{"encoder_arch": "vit", "model": "contrastive image-text model", "dataset": "rendered rooms with furniture", "train_examples": 72500, "image_size": 48, "grayscale": true, "crop_scale_min": 0.8, "horizontal_flip": false, "cutout": 0.4, "tokenizer": "word", "vocab_size": 42, "loss": "softmax", "embed_dim": 128, "encoder_norm": "layernorm", "encoder_norm_position": "pre", "encoder_activation": "gelu", "encoder_mlp_ratio": 4, "encoder_head_dim": 16, "encoder_fused_qkv": false, "encoder_bias": "none", "encoder_qk_norm": false, "encoder_layer_scale_init": 0.1, "encoder_parallel_block": false, "encoder_inner_norm": false, "encoder_drop_path": 0.1, "encoder_patch_size": [6, 6], "encoder_layers": 6, "encoder_width": 128, "encoder_positions": "learned", "encoder_pooling": "class_token", "text_encoder_causal": false, "text_encoder_width": 128, "text_encoder_layers": 6, "text_encoder_norm": "rmsnorm", "text_encoder_norm_position": "pre", "text_encoder_activation": "quick_gelu", "text_encoder_mlp_ratio": 2, "text_encoder_head_dim": 64, "text_encoder_fused_qkv": true, "text_encoder_bias": "none", "text_encoder_qk_norm": false, "text_encoder_parallel_block": false, "text_encoder_inner_norm": false, "text_encoder_drop_path": 0.05, "text_encoder_positions": "rope", "init": "orthogonal", "residual_init": "zero_last", "optimizer": "muon", "muon_scale": "match_rms_adamw", "lr": 0.0026, "momentum": 0.9, "nesterov": false, "orthogonalizer": "newton_schulz_5", "adamw_lr_other_params": 0.0027, "grad_clip": 0.5, "steps": 10700, "batch_size": 256, "epochs": 37.8, "lr_schedule": "poly", "final_lr_fraction": 0.1, "warmup_steps": 1070, "weight_decay": 0.2, "adamw_weight_decay_other_params": 0.05}
Rows from block 2 of the image encoder, named by matrix and row number. Rows with one number belong to one neuron. Each number is 200 + 30 x the weight over its row's rms, rounded and kept within 0 to 999. All counts start at 0. After the name is the row's rms in percent of the matrix's.
# fc1: MLP up (encoder.blocks.2.mlp.fc1.weight, 512x128), inputs 0-127
# fc2: MLP down (encoder.blocks.2.mlp.fc2.weight, 128x512, transposed), outputs 0-127
fc1.142,111,219,171,191,211,252,212,218,183,161,239,225,190,220,159,166,225,158,209,248,168,182,185,170,185,221,164,211,213,218,212,231,215,172,204,168,212,199,244,216,101,203,207,228,215,246,205,179,183,208,235,219,196,289,238,217,184,236,206,171,139,184,162,255,209,178,239,175,218,254,227,120,219,224,210,177,139,186,194,199,219,179,180,194,183,224,140,173,203,149,214,250,220,171,163,245,215,179,205,176,202,190,195,213,190,237,197,221,169,157,222,190,186,222,209,208,209,193,185,207,197,248,247,177,247,207,215,185,235
fc2.142,115,202,214,204,271,180,178,201,239,223,167,197,166,228,193,195,107,220,214,198,179,222,209,202,207,162,229,256,183,238,204,211,219,193,241,233,234,206,200,202,236,213,196,235,142,211,211,214,150,167,215,254,187,197,186,226,192,188,156,223,229,198,263,137,160,242,170,196,217,240,174,245,222,169,189,215,232,224,222,215,214,193,210,215,157,181,213,241,211,185,209,206,146,225,214,162,209,132,209,249,200,162,222,173,223,194,163,207,199,240,185,219,160,143,185,215,157,198,186,242,212,195,158,193,208,159,126,179,193
fc1.144,068,204,187,186,245,238,201,209,209,210,146,210,197,193,206,209,182,183,153,219,227,215,234,244,173,186,240,176,224,232,223,171,107,260,206,241,204,216,209,150,193,215,203,175,261,143,205,237,202,191,220,204,170,195,191,206,196,245,189,228,201,246,150,157,173,194,148,211,189,166,246,221,174,256,193,159,184,182,197,210,154,260,203,205,202,204,211,160,227,162,205,195,147,213,205,261,208,180,181,227,199,256,210,204,160,198,149,197,162,167,172,200,171,203,168,155,171,144,216,237,206,194,220,228,242,203,154,199,205
fc2.144,070,219,186,211,163,198,199,206,137,194,233,173,229,176,185,194,206,219,264,219,193,173,185,187,208,219,188,201,216,199,145,239,226,188,219,178,213,189,202,234,186,176,272,221,119,228,241,242,211,225,173,231,245,199,237,190,206,193,194,147,204,142,248,212,190,184,230,165,194,243,181,191,234,180,248,222,216,195,178,195,236,167,212,223,126,168,129,185,227,226,165,204,192,208,213,209,173,194,200,176,176,142,214,127,250,222,198,217,178,209,232,211,185,186,216,217,208,204,247,152,218,219,142,179,159,189,251,199,237
fc1.145,094,181,172,186,203,178,257,234,182,195,185,170,206,220,191,185,205,187,246,220,147,198,221,156,190,217,203,177,238,234,221,219,202,239,248,235,209,233,240,191,206,173,168,210,192,138,220,205,160,171,269,124,201,235,177,186,208,244,186,242,231,195,180,203,160,150,190,199,188,261,209,165,175,185,201,148,188,186,218,221,218,139,155,179,131,217,242,165,180,166,244,204,184,206,209,226,226,215,226,191,229,166,183,145,227,190,245,222,216,189,226,186,169,204,180,219,168,168,138,185,192,188,198,258,224,160,201,231,170
fc2.145,088,225,166,164,197,156,244,173,167,195,150,181,182,160,226,182,193,167,164,251,191,218,185,179,189,206,198,154,166,157,215,185,160,162,243,204,180,142,211,224,196,242,269,216,193,247,185,174,183,224,218,212,202,184,218,247,183,213,209,235,195,160,254,197,202,163,174,190,182,209,138,193,205,241,197,212,182,211,178,162,168,214,180,208,214,181,181,234,237,175,139,224,222,212,169,216,193,209,210,190,224,237,226,252,211,135,144,256,142,234,205,166,235,216,250,247,169,176,198,238,208,223,201,188,240,213,235,187,235
fc1.148,086,192,212,199,193,229,130,265,135,192,150,143,248,226,265,197,201,217,177,135,241,173,181,146,170,214,226,213,204,262,208,183,232,181,196,232,180,175,215,227,148,177,236,234,198,183,177,189,226,200,192,216,201,161,224,250,214,191,203,219,199,191,218,258,211,202,270,196,185,181,198,167,162,144,244,203,149,167,207,203,127,179,210,208,222,224,175,186,227,233,188,177,208,185,173,208,224,164,218,197,173,198,150,170,189,216,234,152,195,239,200,207,189,241,178,190,180,189,163,183,189,220,209,146,209,176,193,174,202
fc2.148,080,195,183,209,213,162,283,214,195,190,230,195,127,164,193,177,205,159,221,155,162,240,235,231,224,219,210,198,233,183,164,204,175,141,196,184,177,180,200,189,212,151,214,152,193,234,182,228,193,201,212,206,190,250,188,164,177,272,183,175,216,219,171,143,248,233,176,203,201,200,208,206,211,180,207,175,191,165,142,233,263,223,202,181,167,175,207,193,189,188,239,198,203,150,182,196,185,245,190,260,187,226,253,209,219,250,199,213,159,174,179,194,181,152,211,198,195,211,169,206,168,198,202,245,236,254,216,270,243
fc1.149,115,196,209,229,225,177,213,227,193,181,234,176,183,263,213,204,231,213,266,278,176,144,266,210,209,198,197,257,190,226,218,218,194,196,231,218,155,189,250,119,244,170,199,219,218,206,155,197,211,186,212,204,211,174,224,203,197,214,226,196,226,174,234,219,168,226,162,217,189,214,193,174,213,185,214,230,214,253,266,187,213,166,248,172,180,196,165,149,219,172,187,195,223,259,169,174,249,165,179,238,169,177,204,198,193,225,167,163,150,229,225,246,162,178,184,190,151,221,192,213,178,231,225,159,183,212,167,165,219
fc2.149,119,174,228,172,207,184,230,234,190,134,204,182,209,179,185,215,258,148,212,218,207,254,204,168,161,214,236,200,245,189,202,199,252,182,241,195,204,180,170,223,191,242,161,231,250,199,177,188,151,228,191,197,233,201,240,180,172,200,229,199,192,224,210,163,203,192,146,180,199,216,208,227,164,188,138,209,192,179,142,240,216,209,188,218,163,188,168,224,223,199,207,179,206,221,211,149,299,207,212,232,263,148,233,193,234,247,198,201,181,184,206,245,214,191,230,184,173,183,215,249,225,211,177,182,118,158,229,229,186
fc1.150,097,200,214,162,178,163,207,179,202,169,173,199,222,174,201,189,241,209,240,179,169,216,211,186,229,196,210,225,200,242,204,131,186,248,235,228,225,162,229,184,178,196,172,195,251,156,185,219,162,256,188,205,165,166,245,226,207,192,233,221,245,156,199,217,185,176,217,216,221,244,229,182,213,131,139,242,207,206,191,216,177,206,244,136,169,181,252,226,196,179,172,206,174,244,198,194,196,173,176,232,194,187,222,214,146,136,160,185,145,222,206,193,226,221,191,188,180,193,251,248,166,218,193,139,178,186,190,207,274
fc2.150,102,253,206,238,225,204,144,187,180,174,213,185,176,185,161,178,171,211,215,256,220,172,179,158,152,225,153,185,226,179,229,150,168,248,242,205,167,248,230,220,198,177,199,190,180,229,235,217,235,185,191,202,216,245,231,218,161,170,221,183,181,206,205,150,196,225,219,114,193,200,185,224,208,223,165,197,199,224,203,208,196,200,112,275,177,196,165,184,256,150,181,247,243,153,197,245,229,211,185,231,224,196,198,213,237,205,194,199,189,178,220,179,192,217,170,266,240,203,176,173,218,250,198,225,179,175,221,203,200
fc1.151,094,187,186,130,208,236,161,201,209,210,168,203,190,226,198,187,191,207,152,248,194,211,229,197,186,180,193,187,254,189,220,167,204,214,220,174,182,260,198,109,171,191,227,205,181,236,219,241,191,159,174,231,169,186,207,224,165,216,173,233,202,181,180,238,229,254,224,196,177,208,185,167,177,204,172,199,186,227,192,168,230,236,190,174,165,204,122,165,245,211,168,138,159,152,181,187,191,172,140,175,167,247,206,204,197,226,186,250,249,172,213,153,203,243,191,193,187,250,148,160,168,223,195,173,246,185,194,205,221
fc2.151,094,203,220,223,225,210,229,171,189,215,218,192,193,167,175,205,158,276,208,157,251,197,115,199,197,285,189,218,178,193,158,199,174,155,189,231,239,193,216,281,168,199,203,175,224,189,207,184,209,220,239,199,186,181,188,156,238,232,147,147,243,186,176,199,188,187,197,205,231,184,194,214,211,232,251,213,224,203,156,166,192,175,224,219,236,213,206,225,172,198,171,148,231,259,237,141,185,224,234,196,239,180,239,229,196,141,182,197,194,183,199,169,169,170,149,222,184,150,186,224,212,205,184,215,225,192,243,186,197
fc1.152,103,167,196,200,219,181,181,240,227,213,182,204,213,204,179,233,178,175,199,243,192,154,169,206,224,196,152,146,193,140,180,142,231,205,207,187,236,194,210,194,189,258,202,258,199,213,180,118,169,196,216,195,152,181,202,213,135,192,230,192,245,199,237,207,184,183,216,208,184,209,195,216,204,211,154,239,202,191,204,171,168,215,244,152,280,162,160,212,163,173,161,205,256,172,218,202,189,213,230,251,198,189,174,237,232,208,208,204,226,240,217,220,209,176,236,142,207,210,158,189,190,287,168,234,176,209,194,189,249
fc2.152,098,225,219,162,232,193,188,180,167,162,228,192,233,217,219,172,221,183,169,129,194,228,226,199,199,189,245,239,158,262,136,223,150,249,221,188,205,212,204,186,172,225,164,192,217,203,188,201,220,185,204,220,173,217,194,196,224,108,252,223,228,177,201,205,235,227,195,215,210,224,268,141,178,205,213,202,195,180,208,218,226,211,211,182,155,225,183,244,204,149,171,225,168,179,164,197,211,154,169,192,256,229,223,174,207,215,170,171,219,225,155,188,201,196,154,230,181,234,256,224,208,124,249,231,209,164,200,182,199
fc1.153,098,179,227,196,174,198,218,161,193,246,200,228,192,144,216,261,228,253,239,252,169,204,194,233,141,202,174,222,220,175,177,164,191,178,207,173,202,189,194,240,265,178,192,176,154,212,215,141,221,231,199,229,167,207,168,195,193,219,251,179,136,222,258,195,206,210,222,168,178,210,175,211,186,177,218,236,261,182,168,223,177,199,197,211,178,186,233,157,173,179,207,208,257,188,201,171,217,179,183,216,212,237,180,161,170,151,199,187,248,178,192,152,139,193,192,259,189,225,227,195,142,158,200,164,190,252,185,200,166
fc2.153,099,166,197,186,184,147,243,171,215,144,198,143,220,253,273,176,200,163,118,166,190,186,249,192,151,223,298,176,240,188,202,211,203,202,225,210,216,179,157,187,183,251,185,199,213,192,208,220,187,219,231,206,206,149,191,196,214,209,229,238,183,215,211,139,195,174,174,222,191,203,223,211,228,239,231,147,209,179,183,212,207,222,150,180,241,170,217,204,146,204,215,224,193,212,246,194,226,197,164,200,246,197,191,196,249,210,161,152,175,183,184,184,179,167,236,185,154,213,189,201,201,188,229,224,232,158,248,172,188
fc1.154,074,163,201,187,229,205,190,186,210,175,211,192,205,230,141,209,236,202,161,195,253,162,221,212,220,271,142,187,223,226,243,207,182,202,146,208,228,223,230,153,202,226,266,230,202,169,198,186,185,193,227,170,135,200,165,215,190,188,260,197,185,204,212,176,219,216,198,207,156,203,165,192,146,172,150,182,214,152,251,195,193,209,231,175,214,227,189,243,263,208,154,262,140,171,202,183,182,162,202,216,208,190,168,189,200,206,247,224,186,179,232,238,133,237,238,184,184,227,174,216,165,204,195,190,216,241,226,158,231
fc2.154,080,213,229,192,187,161,185,223,198,205,212,190,204,222,169,200,181,217,185,183,142,237,189,123,198,186,252,175,146,205,142,205,197,212,252,178,200,193,177,238,183,172,183,174,187,207,175,216,252,264,179,209,184,227,182,163,235,211,159,196,227,195,172,194,176,222,153,160,209,245,226,221,244,243,276,213,193,184,114,172,189,182,195,220,180,176,228,231,132,162,217,192,262,228,204,236,185,203,166,171,224,220,225,229,224,174,137,221,212,197,211,202,258,195,153,228,209,150,194,181,194,211,195,200,233,173,181,207,184
fc1.155,101,186,238,218,216,194,175,223,188,211,187,217,191,171,204,179,201,196,223,225,199,167,165,170,184,178,190,159,224,259,198,190,196,263,231,215,246,147,239,173,184,179,218,180,252,240,187,146,161,152,166,225,138,148,185,258,191,173,215,173,201,151,198,238,208,193,259,199,199,198,212,124,165,210,208,170,155,200,217,167,182,155,198,226,170,224,147,238,224,196,197,149,217,174,193,224,194,170,213,228,186,203,132,156,223,228,203,205,209,222,218,230,179,208,252,186,214,206,181,157,152,203,234,181,228,254,224,163,212
fc2.155,121,210,201,184,229,154,255,176,202,148,228,214,172,182,196,175,199,204,188,155,207,223,190,213,143,186,269,239,163,172,206,157,184,148,209,226,147,229,236,207,161,211,192,215,140,246,220,246,224,200,219,236,231,266,185,146,218,186,205,226,156,208,183,202,247,202,207,192,211,149,177,195,219,186,206,238,235,226,155,265,236,180,209,165,211,263,228,186,222,151,178,185,212,183,229,208,125,155,193,215,155,180,210,213,220,163,199,228,203,169,143,187,189,192,161,204,217,216,199,161,184,190,218,213,194,216,223,211,226